python train.py --model="image classifier" --translate=0.06 --targets=["patches", "centre pattern"] --num_classes=[4, 32] --norm_position="pre" --moe_every=1 --expert_mlp_ratio=0.25 --shared_expert=false --experts_per_token=2 --loss="cross_entropy" --learning_rate=0.0011 --beta1=0.9 --eps=1e-08 --max_steps=12700 --epochs=11.2
Rows from block 6 of a small image classifier, named by matrix and row number. Rows with one number within an expert belong to one neuron, the router's apart. Each number is 50 + 12 x the weight over its row's rms, rounded and kept within 0 to 99. All counts start at 0.
Before each expert's rows are labels from the 100 images, of 14976, where the router gives the expert most weight on average: "responds to" is what is common among them. Only what is clearly more common there than usual is listed. The data: patchworks of several textures. In brackets: how many of the 100.
# router: router (model.blocks.6.mlp.router.weight, 16x256), inputs 0-127
# gate: expert gate (model.blocks.6.mlp.gate, 16x64x256), inputs 0-127
# up: expert up (model.blocks.6.mlp.up, 16x64x256), inputs 0-127
# down: expert down (model.blocks.6.mlp.down, 16x256x64, transposed), outputs 0-127

# expert 9
responds to: patches: four (91)
router.9:22 62 62 55 62 50 37 37 18 48 34 49 39 46 55 32 36 41 56 55 47 31 62 57 52 55 57 39 53 45 34 29 39 50 53 49 61 49 65 41 51 65 70 33 50 33 65 54 54 66 49 42 51 43 56 47 67 29 44 36 72 45 64 32 51 55 69 50 51 50 54 67 49 42 49 56 31 40 54 62 44 41 51 46 43 55 50 45 56 52 47 51 76 53 37 55 26 58 62 57 43 57 40 34 50 31 44 48 50 54 40 56 41 69 50 58 43 81 37 53 58 51 60 48 47 63 33 42
gate.0:49 59 54 53 65 44 13 26 42 58 55 48 52 46 62 40 57 63 37 30 54 46 65 61 46 50 52 45 48 74 62 60 57 47 47 55 30 55 61 54 47 41 58 44 42 52 58 45 29 60 40 47 60 45 51 67 62 61 60 28 50 62 52 29 39 60 36 58 46 13 43 52 58 54 41 57 39 34 46 70 56 47 52 36 45 46 21 35 41 37 63 40 38 41 33 53 49 54 62 36 51 50 66 39 36 30 67 49 57 52 63 55 59 44 46 63 45 54 56 50 36 41 36 60 57 64 43 53
up.0:58 37 50 53 36 59 81 73 53 46 37 53 55 52 39 57 48 43 60 64 51 67 42 46 53 42 48 45 59 27 33 41 37 56 41 46 76 54 47 59 57 61 49 57 58 59 47 49 67 50 58 57 39 54 51 29 37 40 38 79 43 42 40 73 48 34 58 45 58 77 55 45 52 46 64 47 56 60 49 28 55 50 54 59 52 62 73 60 58 66 36 58 55 67 67 39 50 45 35 58 41 58 29 62 61 66 32 51 42 45 41 54 47 53 54 40 48 43 50 50 53 58 63 38 46 31 63 50
down.0:72 60 34 54 57 44 81 33 34 36 70 43 48 54 63 55 55 42 54 46 58 55 46 67 39 30 35 57 66 54 59 50 56 47 43 33 55 52 66 29 44 45 47 43 42 56 66 34 38 58 37 44 57 52 48 61 69 35 51 35 34 59 53 46 68 59 49 42 52 43 27 47 67 61 23 59 49 44 38 50 35 45 39 35 40 42 54 23 56 42 63 41 46 67 40 50 49 67 62 52 53 58 38 55 75 58 57 47 62 60 78 42 77 41 45 48 37 43 58 46 39 34 56 32 66 47 52 48
gate.1:68 38 48 40 68 51 60 33 39 47 54 38 49 44 43 58 47 44 51 44 37 57 46 41 34 46 38 47 52 64 53 46 54 80 50 72 67 56 49 35 65 44 48 68 57 47 59 37 52 44 58 55 47 58 62 46 62 48 51 52 43 55 65 43 64 39 68 48 36 49 58 39 50 62 41 42 56 61 60 57 65 26 47 68 42 49 41 46 64 46 34 65 59 57 44 26 48 42 66 44 42 72 50 70 56 56 35 53 68 61 55 56 49 41 67 48 62 57 46 30 57 24 41 60 66 32 27 65
up.1:24 47 59 43 44 50 28 92 47 37 69 66 52 61 46 36 40 51 55 56 65 71 44 40 42 49 50 58 38 50 60 38 62 48 65 65 47 46 42 39 31 56 49 50 63 64 37 37 40 35 48 46 75 38 35 50 37 62 47 52 39 42 27 59 37 45 53 60 48 64 27 70 54 40 45 47 61 34 35 50 53 56 28 44 52 61 87 57 59 55 63 46 47 43 48 67 62 49 29 55 47 35 32 41 51 57 55 38 31 40 74 52 38 68 48 65 48 54 42 41 61 46 55 64 22 53 56 40
down.1:76 56 72 50 46 31 60 49 36 61 59 27 35 42 42 38 36 49 54 44 50 80 50 53 60 59 39 55 59 73 41 40 64 49 50 32 42 33 55 34 69 35 44 63 42 49 31 39 45 56 51 53 55 58 28 64 50 58 49 54 55 60 47 54 31 48 60 59 68 56 33 46 47 52 58 58 54 62 65 51 53 43 35 52 39 58 61 56 58 34 47 56 35 58 41 39 62 59 47 50 37 48 56 69 58 50 64 43 56 61 57 75 50 60 72 53 54 46 45 54 56 55 46 39 58 59 29 50
gate.2:41 55 39 50 57 54 61 28 50 38 48 53 61 57 49 43 27 53 43 39 59 53 46 61 38 56 48 52 41 55 39 57 51 53 24 43 57 39 51 51 39 36 35 66 44 48 51 42 45 57 50 68 52 60 63 43 55 49 53 47 73 60 53 42 00 38 56 56 53 34 62 64 58 25 17 46 45 42 59 56 65 40 64 30 48 41 63 46 38 46 61 43 48 61 46 60 71 52 69 69 62 50 47 35 55 33 66 61 48 44 47 64 44 37 71 53 59 38 60 46 31 41 49 51 52 51 73 49
up.2:68 59 46 45 65 60 72 31 47 46 54 45 56 56 58 56 12 54 50 36 56 53 57 58 48 38 46 54 40 73 52 50 60 49 32 36 56 38 46 43 28 37 57 46 63 58 57 56 44 55 53 60 62 48 57 41 58 45 53 49 74 53 58 44 19 37 50 64 52 32 57 63 54 38 25 48 45 46 64 62 68 45 51 50 59 63 60 43 40 41 67 58 44 68 56 67 68 48 70 71 65 46 51 45 44 47 69 47 55 50 40 57 61 37 66 66 55 35 53 44 54 34 62 53 55 64 58 51
down.2:21 28 62 62 74 50 42 40 53 68 36 55 46 43 51 73 49 42 59 51 40 48 53 49 62 56 63 23 60 27 59 61 63 48 54 47 51 80 54 47 60 55 39 40 50 43 42 70 60 47 54 57 33 71 69 50 56 34 56 46 36 49 41 44 63 40 25 43 62 69 53 34 39 45 76 24 51 61 65 41 49 58 61 69 55 42 36 63 49 50 39 51 69 20 69 34 52 56 47 44 70 48 61 40 30 40 36 43 35 36 65 51 25 46 45 46 53 75 38 43 20 45 44 59 44 43 30 37
gate.3:50 56 43 42 54 51 41 24 61 41 62 61 44 51 49 41 43 54 51 62 58 33 39 44 42 66 57 52 52 66 49 54 51 62 52 45 44 44 38 52 40 32 43 60 38 44 38 48 34 51 50 59 52 59 37 37 56 38 56 52 74 43 60 65 33 52 69 76 61 26 56 70 66 67 59 41 50 55 44 78 39 71 79 48 54 48 55 58 65 52 47 60 46 46 46 57 58 48 48 58 58 32 64 44 44 51 57 53 64 66 40 46 32 58 82 51 86 39 37 39 53 65 63 44 31 50 52 53
up.3:33 50 54 46 18 43 56 76 55 55 47 43 72 45 58 48 49 40 52 39 42 58 38 69 69 37 42 36 55 32 55 70 60 34 47 35 47 53 58 37 42 75 42 64 45 59 51 46 53 48 59 29 52 44 47 54 36 67 32 57 35 62 51 47 44 46 43 41 38 78 54 46 66 54 39 49 54 44 62 12 46 36 30 61 60 56 56 55 34 63 58 36 76 58 59 61 46 51 50 38 51 64 44 70 50 57 42 56 39 59 58 48 47 49 12 27 32 45 56 51 52 43 53 46 54 44 42 53
down.3:69 56 41 51 51 55 58 58 35 22 85 36 44 56 51 49 60 47 49 47 55 56 49 42 45 37 55 59 50 61 37 51 58 46 41 38 66 39 75 48 34 43 70 52 31 42 64 23 46 53 26 57 58 28 29 48 67 54 33 45 44 56 51 51 52 45 41 46 46 52 46 52 62 46 34 88 45 24 43 48 51 37 47 46 38 64 64 24 54 43 60 44 39 68 27 40 52 65 52 68 42 50 59 55 57 55 69 59 64 42 71 45 72 31 43 49 28 29 57 41 59 47 55 48 52 64 48 48

# expert 12
responds to: patches: two (74)
router.12:53 51 52 46 54 67 43 25 35 45 66 46 46 56 59 51 60 68 38 39 47 51 47 58 38 58 56 52 46 53 63 58 29 58 61 46 53 29 61 66 43 53 33 44 47 56 37 43 43 65 58 66 53 65 46 46 48 67 41 29 49 47 50 55 34 52 42 49 64 17 40 58 51 60 26 51 55 44 43 65 53 48 54 18 26 36 48 25 61 32 53 34 66 39 31 54 72 49 66 46 35 40 62 42 60 43 58 44 36 54 37 49 58 59 53 57 56 60 37 65 45 48 37 60 34 46 56 58
gate.0:34 52 36 52 51 55 67 53 41 33 55 26 50 58 56 49 21 38 58 56 55 57 46 59 48 54 57 43 47 42 42 51 55 37 43 68 37 52 63 46 73 50 40 52 29 36 49 37 60 54 36 25 60 44 53 73 55 60 57 45 52 47 44 38 43 42 68 57 46 61 38 69 28 32 36 52 34 58 63 59 44 22 43 53 45 71 50 38 39 52 65 65 50 50 50 10 52 58 56 58 46 79 51 49 46 45 57 62 55 60 48 69 59 34 47 53 50 45 50 48 56 59 47 55 86 48 47 41
up.0:50 26 36 73 40 52 61 39 64 43 45 49 57 62 43 48 47 39 46 53 50 32 41 53 45 55 57 44 55 58 58 61 47 39 60 30 43 51 50 53 41 68 48 64 27 60 27 51 30 48 62 48 39 47 52 43 48 60 37 50 53 47 36 53 27 49 56 64 26 12 63 61 66 45 33 34 57 48 45 51 41 43 43 55 44 44 60 55 50 58 51 34 81 53 56 53 70 31 45 38 28 19 55 47 56 37 56 47 27 60 46 36 26 60 37 37 44 51 54 70 47 61 59 38 48 59 63 62
down.0:49 52 74 33 71 54 55 15 48 50 56 56 39 48 73 29 53 49 32 54 66 55 43 44 58 53 60 64 43 37 52 54 43 33 58 36 50 47 51 59 40 38 58 44 39 65 61 53 30 54 62 56 69 44 37 42 36 53 54 41 53 47 44 57 31 95 53 51 39 26 49 83 60 38 33 27 33 40 45 69 63 44 29 48 36 37 37 40 39 45 64 17 66 42 23 48 49 60 68 37 47 64 44 44 53 41 68 58 54 57 36 51 49 60 48 45 59 54 49 54 65 41 41 44 39 70 64 55
gate.1:45 62 42 48 24 50 33 51 59 34 42 55 55 43 44 40 32 36 51 41 48 32 43 51 56 56 60 64 55 52 47 28 47 53 75 44 22 48 41 49 58 47 52 50 43 21 48 36 58 60 48 42 51 34 48 53 38 64 35 54 56 75 47 58 48 36 55 65 51 60 41 73 41 54 58 65 56 58 42 15 66 71 53 53 62 72 65 38 40 47 52 37 46 43 61 49 73 52 44 36 46 57 28 38 30 54 45 49 72 64 77 51 49 19 51 63 50 32 53 45 57 52 47 63 49 35 51 43
up.1:55 28 44 58 43 66 55 61 59 56 51 39 62 49 24 49 66 54 66 63 54 51 39 37 45 62 54 58 57 51 50 36 52 57 62 50 54 79 35 61 68 54 33 68 53 36 45 51 43 32 63 42 58 27 55 48 32 51 57 57 44 48 63 52 46 61 59 39 54 57 37 32 33 54 87 44 75 60 34 47 44 78 44 59 60 52 42 59 48 58 39 54 35 47 60 58 54 49 41 59 50 49 35 44 47 67 42 50 37 44 50 50 45 58 62 22 51 54 43 62 48 52 38 54 65 42 25 69
down.1:59 44 46 41 50 47 44 56 50 59 60 72 38 52 51 53 47 66 38 64 49 54 57 43 46 54 49 38 41 53 36 46 56 33 42 70 30 61 30 54 31 55 41 64 61 66 46 59 64 42 41 59 68 77 61 56 49 67 46 48 67 43 47 61 69 64 44 68 38 52 56 35 43 69 56 78 58 62 48 51 39 55 60 55 54 52 47 48 81 48 50 73 46 64 49 52 48 31 46 58 53 66 45 63 63 53 38 61 53 42 46 71 60 44 35 45 45 60 63 62 62 64 47 48 58 86 48 50
gate.2:67 69 46 51 54 52 86 61 51 36 53 54 61 57 35 35 50 49 49 74 57 34 42 70 49 45 48 49 50 38 40 33 28 57 43 47 62 62 49 69 40 63 56 48 40 39 51 52 77 51 46 67 33 45 43 33 56 37 36 51 70 62 48 42 38 44 68 61 35 56 57 82 29 07 45 52 50 40 66 47 52 29 64 68 54 43 67 58 54 55 56 62 61 63 29 40 32 56 50 44 59 59 63 35 37 42 58 42 51 54 57 53 56 38 35 39 32 50 53 37 75 55 43 62 39 43 64 42
up.2:29 55 49 44 33 42 44 65 46 43 51 46 74 49 51 45 25 45 37 28 76 45 42 67 39 62 50 45 59 50 55 58 51 35 46 65 30 46 57 61 39 56 68 60 46 51 42 45 68 52 59 49 69 53 35 57 37 48 32 57 65 67 47 56 19 30 57 72 54 51 58 59 44 33 26 54 36 36 65 46 62 61 63 40 60 54 59 44 48 36 61 52 56 58 40 46 74 68 48 56 65 61 43 43 49 49 53 45 55 47 64 57 51 40 47 48 35 38 58 53 60 76 60 47 60 46 69 48
down.2:34 64 54 29 52 33 45 46 66 60 44 58 37 40 57 34 42 46 41 51 64 33 22 48 67 47 59 28 51 48 43 59 36 29 65 38 36 58 37 65 34 44 55 50 36 57 54 61 37 51 58 37 66 51 44 35 62 27 58 51 55 61 66 48 48 60 48 63 33 43 50 69 62 52 49 27 42 62 59 52 41 62 38 59 61 42 51 84 50 75 61 54 67 44 49 56 42 57 48 35 48 62 56 50 52 28 48 53 43 66 40 47 18 54 35 49 64 39 54 55 59 63 55 41 39 48 55 65
gate.3:44 29 43 64 42 53 50 53 28 48 37 39 62 62 52 52 73 53 50 19 33 64 47 63 44 60 44 40 63 19 67 58 62 47 45 52 42 38 47 53 58 49 51 49 47 61 46 55 52 47 37 48 34 66 49 57 54 76 42 53 33 44 37 37 30 36 35 29 58 49 56 27 56 62 47 68 52 60 49 13 50 31 50 28 41 50 72 45 44 52 32 31 58 47 47 31 55 62 48 38 56 56 46 62 55 55 43 33 59 45 50 55 53 57 59 62 63 55 47 47 37 63 45 63 62 42 58 39
up.3:66 59 55 64 60 48 39 57 48 35 52 44 51 52 41 60 22 46 47 77 50 51 59 28 43 46 39 64 69 67 47 54 38 64 47 61 67 54 50 53 47 60 55 54 28 39 46 39 27 39 42 55 39 31 63 46 47 47 56 52 36 43 49 57 71 41 56 60 56 57 56 62 64 32 38 53 34 45 66 47 37 53 54 70 50 41 47 53 40 72 42 71 50 67 48 35 30 48 71 49 40 56 91 62 44 64 58 48 44 61 55 35 53 55 54 56 50 30 56 43 62 37 46 43 38 48 41 39
down.3:72 42 59 48 29 38 42 52 56 46 68 51 64 35 41 54 70 60 29 53 56 51 36 54 39 47 52 48 49 66 41 56 43 58 58 56 40 41 50 52 39 72 64 54 65 47 35 73 44 39 70 48 59 64 48 56 35 51 43 58 49 43 48 65 60 51 36 54 54 62 39 36 49 63 46 56 46 46 39 52 64 66 66 23 51 34 74 31 68 45 36 55 34 49 51 56 73 43 37 39 50 31 54 39 64 61 60 43 46 41 23 56 62 49 40 55 55 42 69 45 40 45 48 58 53 43 63 54

# expert 4
responds to: patches: three (76)
router.4:41 42 38 43 46 35 52 39 30 58 40 43 51 49 58 32 40 45 46 65 43 50 40 54 46 49 38 33 38 37 49 56 60 36 35 46 75 61 59 52 45 64 63 41 44 52 62 45 61 53 57 50 44 57 42 40 49 22 28 58 59 42 68 56 54 64 42 49 34 58 62 53 45 48 38 52 26 55 77 63 39 43 56 63 41 69 57 49 56 63 51 46 63 53 49 62 24 51 61 60 26 71 41 67 61 36 42 56 45 65 28 59 42 56 42 36 40 65 60 37 61 69 52 38 41 43 34 61
gate.0:53 36 40 64 63 62 44 43 60 62 35 57 38 60 41 44 70 51 68 32 45 55 64 31 49 63 58 56 54 42 36 37 42 62 41 58 48 46 47 42 42 61 45 42 47 56 60 56 19 66 49 58 50 54 51 66 57 51 50 52 28 34 33 54 90 47 54 37 29 57 45 23 31 66 68 44 49 64 39 21 47 59 40 52 42 64 59 63 35 65 40 45 46 29 58 65 60 39 45 53 44 47 46 56 42 46 35 57 46 43 50 44 40 45 41 51 55 47 57 77 34 55 68 66 61 59 37 48
up.0:63 47 47 49 39 60 36 67 58 57 61 59 50 64 39 40 66 39 67 64 56 49 37 45 57 68 60 59 39 51 37 47 35 63 69 38 50 43 60 45 58 45 22 45 28 31 68 57 65 53 23 42 36 30 63 43 49 56 55 59 64 61 58 51 55 70 60 52 35 43 49 45 39 52 70 51 60 42 28 39 69 66 55 29 52 40 29 67 48 34 57 42 44 43 66 39 55 29 52 63 46 31 40 40 60 44 53 39 51 51 42 46 52 36 59 38 48 66 41 58 50 66 45 62 53 44 46 42
down.0:43 56 51 61 56 53 54 39 60 41 60 42 54 42 52 49 54 39 66 53 75 59 52 68 29 59 67 67 62 33 23 41 38 52 65 58 68 53 76 53 44 36 40 49 34 24 47 37 46 69 32 57 50 31 29 24 51 37 49 45 40 50 47 32 20 34 57 60 57 48 50 65 51 25 28 40 62 38 52 47 46 43 41 66 35 73 50 55 50 63 61 57 48 45 22 43 27 53 62 54 48 44 38 31 37 30 63 59 45 48 68 46 61 35 67 55 45 58 49 54 50 50 65 53 38 59 34 26
gate.1:36 50 49 41 54 49 69 29 39 56 48 57 39 50 63 57 31 65 47 57 54 49 55 71 46 46 39 57 49 33 48 59 41 38 37 51 54 50 46 49 42 33 57 49 50 52 52 46 59 44 55 61 55 58 42 42 33 33 30 53 28 58 59 41 54 61 39 30 45 61 51 60 60 62 39 44 32 48 47 44 32 54 37 50 51 49 57 48 74 64 64 38 57 39 27 57 45 66 46 39 46 74 30 62 58 30 53 44 66 69 40 39 41 68 61 47 42 46 60 52 55 38 54 35 23 62 56 63
up.1:73 54 52 56 50 54 45 79 47 44 66 57 55 51 50 49 38 51 46 40 44 60 31 50 37 40 57 47 61 70 61 48 50 51 48 57 37 27 61 39 75 61 14 68 40 35 58 46 33 54 41 39 26 44 51 74 44 50 53 55 53 53 48 55 31 38 65 56 63 24 42 60 48 50 49 57 59 46 37 59 58 51 52 34 47 27 54 55 65 48 50 45 38 63 43 42 43 46 40 59 64 44 54 36 57 62 57 41 37 63 50 45 57 50 46 52 64 47 23 37 62 62 25 59 59 48 54 52
down.1:70 55 60 66 43 67 58 25 68 48 66 55 54 45 51 42 58 49 42 59 58 38 44 55 29 47 44 66 42 63 51 43 30 50 52 36 43 41 39 49 45 46 45 54 43 20 60 51 29 58 44 47 29 32 42 57 70 50 52 55 56 55 51 38 57 65 52 39 49 45 46 51 54 54 54 56 49 61 68 79 38 36 31 57 49 51 57 31 59 70 65 75 44 57 50 37 26 45 44 50 53 41 62 41 62 43 44 52 67 57 71 37 63 48 67 46 40 44 62 56 49 71 54 56 51 49 51 37
gate.2:53 54 31 54 59 44 69 43 78 47 30 45 34 49 44 40 52 46 57 77 50 48 41 58 47 53 64 44 58 41 52 43 33 30 34 52 50 51 43 58 46 55 62 41 50 58 51 53 67 45 48 73 34 57 25 69 55 45 42 40 57 37 20 63 56 64 47 54 38 45 55 82 38 35 69 59 29 49 52 70 38 60 62 80 39 57 61 39 65 69 49 64 43 39 47 25 34 58 28 31 40 48 41 50 45 32 34 28 48 64 45 41 56 50 40 40 51 45 59 51 48 65 52 51 38 27 45 58
up.2:51 67 21 52 67 42 46 50 57 53 35 38 36 54 40 43 38 46 54 57 47 50 36 56 38 41 65 52 47 53 59 51 32 42 26 57 49 42 54 51 39 53 67 41 50 50 49 57 47 48 55 71 45 51 29 70 60 42 32 53 51 37 32 80 53 40 48 58 40 38 51 69 47 36 48 59 13 59 54 67 39 43 58 67 40 60 55 56 57 55 45 55 37 42 46 37 42 56 25 38 45 38 50 65 53 44 39 27 53 63 46 43 72 47 39 44 51 34 53 50 43 64 50 49 31 16 50 70
down.2:19 29 50 44 37 51 37 64 63 56 30 60 54 45 37 54 47 42 47 48 54 56 28 42 43 51 64 55 48 40 41 51 51 64 61 59 55 41 63 55 66 56 53 41 55 59 37 64 62 76 54 59 61 65 61 28 53 66 52 35 86 45 49 61 37 71 61 61 51 43 56 56 42 32 56 52 62 63 45 70 44 56 43 37 65 42 29 68 51 33 48 43 47 56 62 67 56 36 38 69 47 44 45 31 43 56 29 60 39 48 34 63 37 55 48 52 63 57 61 68 30 67 41 66 65 44 68 56
gate.3:52 47 43 49 61 49 31 44 64 34 52 55 36 42 39 64 69 45 57 48 55 52 63 12 44 66 61 62 54 62 41 37 39 72 58 64 42 54 45 43 63 50 43 40 45 37 45 44 31 56 70 63 51 48 70 52 72 64 51 30 41 56 42 53 70 61 41 58 53 51 51 43 43 63 56 54 62 68 28 53 50 58 51 41 48 56 58 51 57 54 27 45 29 45 50 37 57 64 49 48 38 45 67 47 39 45 39 31 53 40 58 43 53 46 50 51 46 31 51 66 36 48 67 49 47 43 57 55
up.3:56 40 49 54 45 47 35 51 65 35 62 54 39 43 37 61 55 53 60 69 53 50 47 47 50 57 56 39 74 58 35 22 26 69 52 65 56 52 43 56 70 55 39 52 28 29 45 47 33 28 53 54 54 38 63 45 66 47 55 39 26 66 43 55 46 49 58 53 70 34 58 57 43 52 46 54 62 50 47 62 39 50 38 42 46 59 49 35 84 52 35 58 32 40 33 57 42 73 42 49 33 60 51 49 41 38 70 27 50 38 56 23 42 49 68 47 57 38 25 35 57 40 35 64 33 38 47 38
down.3:14 31 46 56 59 35 22 49 33 59 39 56 34 32 44 61 50 52 49 73 47 43 44 58 51 60 48 37 73 43 36 41 46 65 61 45 58 67 54 38 69 39 68 28 56 56 44 44 50 47 50 73 56 48 65 43 60 43 43 49 42 58 55 51 55 51 46 46 62 46 46 45 50 38 63 51 55 55 48 30 46 54 65 48 36 50 54 42 42 48 36 45 71 50 61 70 56 63 41 57 48 65 35 52 61 59 46 45 26 37 38 57 51 65 57 45 32 71 57 53 30 50 50 54 54 35 60 60

# expert 15
responds to: patches: three (60)
router.15:18 34 49 33 44 56 40 42 33 52 45 52 57 37 40 50 46 57 45 52 58 38 60 62 26 64 52 57 52 51 42 52 54 42 45 61 76 51 59 57 39 52 63 41 69 41 59 39 75 59 54 53 56 50 44 49 51 45 34 38 68 47 62 38 38 39 50 58 34 65 49 33 46 50 54 62 65 34 48 59 59 48 63 34 53 51 58 32 56 38 52 43 57 49 55 61 54 66 67 66 54 74 33 19 77 50 33 68 46 31 54 69 48 46 58 39 26 69 49 44 43 53 60 40 66 41 60 53
gate.0:48 68 50 53 60 30 60 29 51 53 68 52 25 52 50 59 52 60 47 38 67 41 52 55 47 30 43 58 33 51 34 40 40 53 66 19 43 43 54 38 42 37 49 64 54 45 25 49 63 52 52 32 53 49 31 49 50 49 54 61 57 52 69 51 53 61 40 43 40 45 62 66 51 30 76 30 31 59 45 58 63 67 62 45 49 45 65 49 32 53 45 46 33 49 47 35 61 57 34 56 44 41 41 65 51 46 58 46 69 40 45 39 53 40 59 59 51 47 25 44 26 45 73 52 59 61 58 49
up.0:56 42 57 50 58 44 35 97 43 44 43 41 60 54 33 43 45 53 45 36 38 44 55 37 35 47 61 40 72 46 58 53 53 69 46 57 38 54 51 54 72 60 54 43 46 43 52 56 32 51 71 47 40 53 71 44 44 47 53 42 27 48 52 49 39 27 77 58 72 52 45 37 48 47 41 47 49 62 44 22 31 21 39 45 49 53 37 72 48 71 31 67 56 54 47 70 39 46 65 38 55 46 70 39 50 60 37 44 24 57 61 57 42 81 34 43 66 44 58 49 48 55 45 56 38 42 45 55
down.0:87 62 56 41 54 58 65 56 51 45 60 62 48 60 46 37 52 42 41 37 61 33 32 66 49 51 44 56 42 46 49 62 48 45 49 45 43 49 58 47 51 28 62 51 45 57 52 42 45 66 46 53 31 63 33 57 56 46 65 50 52 50 36 41 32 58 37 60 54 37 67 62 67 43 58 66 22 45 65 46 49 49 37 53 48 35 55 46 61 50 67 28 53 48 25 52 59 40 65 65 61 50 59 49 50 43 53 67 82 61 51 63 57 42 61 55 42 56 61 67 37 64 36 54 38 62 58 42
gate.1:42 52 50 54 62 26 18 59 73 50 45 61 57 57 41 41 66 39 53 29 32 53 43 45 64 59 54 46 50 50 49 50 48 55 59 18 35 41 70 46 67 58 49 58 40 37 60 46 25 61 80 53 64 63 31 50 51 57 32 43 33 68 49 60 68 50 48 54 65 55 45 55 43 50 56 32 66 69 34 43 41 61 50 43 55 39 36 48 48 53 55 48 46 46 56 50 48 45 43 38 54 41 44 54 44 44 45 82 55 55 36 57 55 52 28 39 56 61 30 55 55 60 59 66 42 50 27 56
up.1:57 50 40 38 60 32 63 47 67 33 39 63 58 43 47 62 87 41 64 80 53 50 47 38 41 43 54 52 34 51 63 52 36 42 55 57 39 42 39 56 47 61 42 33 51 64 50 33 34 51 53 50 42 47 49 39 56 44 54 48 28 41 62 59 57 49 63 36 53 70 39 58 41 49 62 49 27 40 39 80 49 42 34 45 46 65 59 59 66 67 43 58 48 54 33 26 58 54 31 47 48 48 66 54 55 63 33 65 46 63 44 52 48 36 23 44 56 41 54 68 44 57 45 36 42 52 39 57
down.1:41 42 65 35 55 44 48 48 50 46 30 34 43 74 45 61 57 55 53 50 46 58 48 57 62 61 47 37 34 36 68 46 62 61 63 64 53 57 29 68 36 71 33 29 72 51 52 41 57 39 57 53 36 80 63 61 53 85 68 42 46 20 39 50 66 50 66 32 57 74 46 49 35 55 55 49 60 59 60 45 48 55 54 47 56 55 61 56 37 61 30 48 45 69 54 40 39 57 49 14 43 70 57 45 47 49 70 48 46 36 42 46 37 52 45 63 53 67 41 61 31 57 45 64 41 60 46 48
gate.2:61 57 55 59 46 49 63 66 70 55 60 42 61 59 46 49 72 51 60 56 40 74 44 38 73 52 45 44 46 46 48 47 49 64 48 58 43 46 54 61 51 74 33 64 60 55 40 62 35 32 41 32 34 47 37 59 41 54 46 44 27 51 18 62 68 39 49 48 53 48 59 41 57 43 54 47 39 55 57 56 75 54 41 43 54 55 38 49 31 52 45 61 25 46 51 40 33 37 33 51 69 38 32 71 36 58 51 35 44 43 51 40 57 29 50 38 68 41 40 44 63 47 43 61 48 39 34 60
up.2:51 28 36 62 44 41 58 36 66 35 37 54 50 45 40 55 52 58 49 89 41 45 51 35 60 63 46 62 57 49 45 43 46 51 39 63 42 51 32 53 66 59 27 59 42 53 45 35 22 36 58 49 43 54 64 39 37 53 57 53 24 30 32 77 62 53 34 44 51 64 49 56 53 56 51 48 50 59 40 60 43 53 49 42 43 54 57 38 70 73 34 51 37 46 65 22 38 30 47 32 51 44 52 67 47 43 28 51 43 57 58 45 51 53 55 44 61 36 51 75 52 58 57 48 47 44 39 55
down.2:44 34 38 66 51 56 29 48 51 50 40 38 50 61 29 49 82 73 51 37 40 60 49 46 59 49 64 33 52 37 62 53 52 64 52 40 35 55 35 77 61 55 58 52 66 60 47 75 36 45 69 54 62 58 36 44 57 60 47 50 16 36 33 65 59 38 66 41 52 53 50 41 54 61 58 47 58 83 35 32 36 64 45 45 60 58 41 70 59 76 23 61 54 31 48 60 57 53 31 28 56 36 42 52 70 62 42 61 40 49 43 45 35 75 52 51 65 46 46 64 40 48 40 61 36 44 45 56
gate.3:59 52 43 46 41 31 45 54 69 22 49 51 49 62 47 50 76 36 48 63 51 81 34 19 71 39 42 52 42 56 52 60 55 50 71 70 33 40 43 58 59 56 29 47 37 53 39 26 37 38 46 35 50 36 59 50 63 62 62 46 29 50 48 68 71 53 58 50 49 45 55 39 68 54 47 56 48 50 33 61 57 46 44 36 48 47 31 52 39 45 38 56 29 51 56 31 52 42 37 46 29 40 70 70 37 52 51 56 38 55 37 50 52 34 46 54 76 29 47 51 55 49 14 57 39 64 45 64
up.3:38 47 29 45 35 49 40 59 82 39 46 61 56 40 40 55 43 26 52 56 60 58 49 32 52 61 49 68 53 60 17 56 34 51 31 56 61 37 50 53 65 57 42 77 41 37 51 42 40 53 59 57 63 35 48 51 31 56 36 62 58 45 62 71 33 40 35 62 42 67 63 59 47 32 47 57 55 35 40 60 45 41 57 50 51 49 54 56 46 53 51 62 16 58 57 57 46 54 34 62 39 46 51 43 54 46 35 37 31 48 59 48 53 43 45 27 21 37 37 49 43 53 61 45 44 34 57 54
down.3:57 41 37 57 58 46 65 83 37 52 47 39 66 56 60 61 52 57 46 24 40 51 57 75 50 39 43 57 58 60 67 65 66 46 36 45 40 61 31 43 67 36 56 38 78 42 56 56 47 38 47 41 63 56 48 67 45 48 51 49 39 62 59 62 44 67 50 35 55 54 37 31 32 51 49 64 47 44 53 50 42 35 54 36 53 50 49 48 60 22 62 51 40 58 61 76 59 63 50 62 46 48 45 61 58 64 52 74 49 31 50 55 57 60 42 66 35 60 45 61 26 42 44 26 47 52 61 50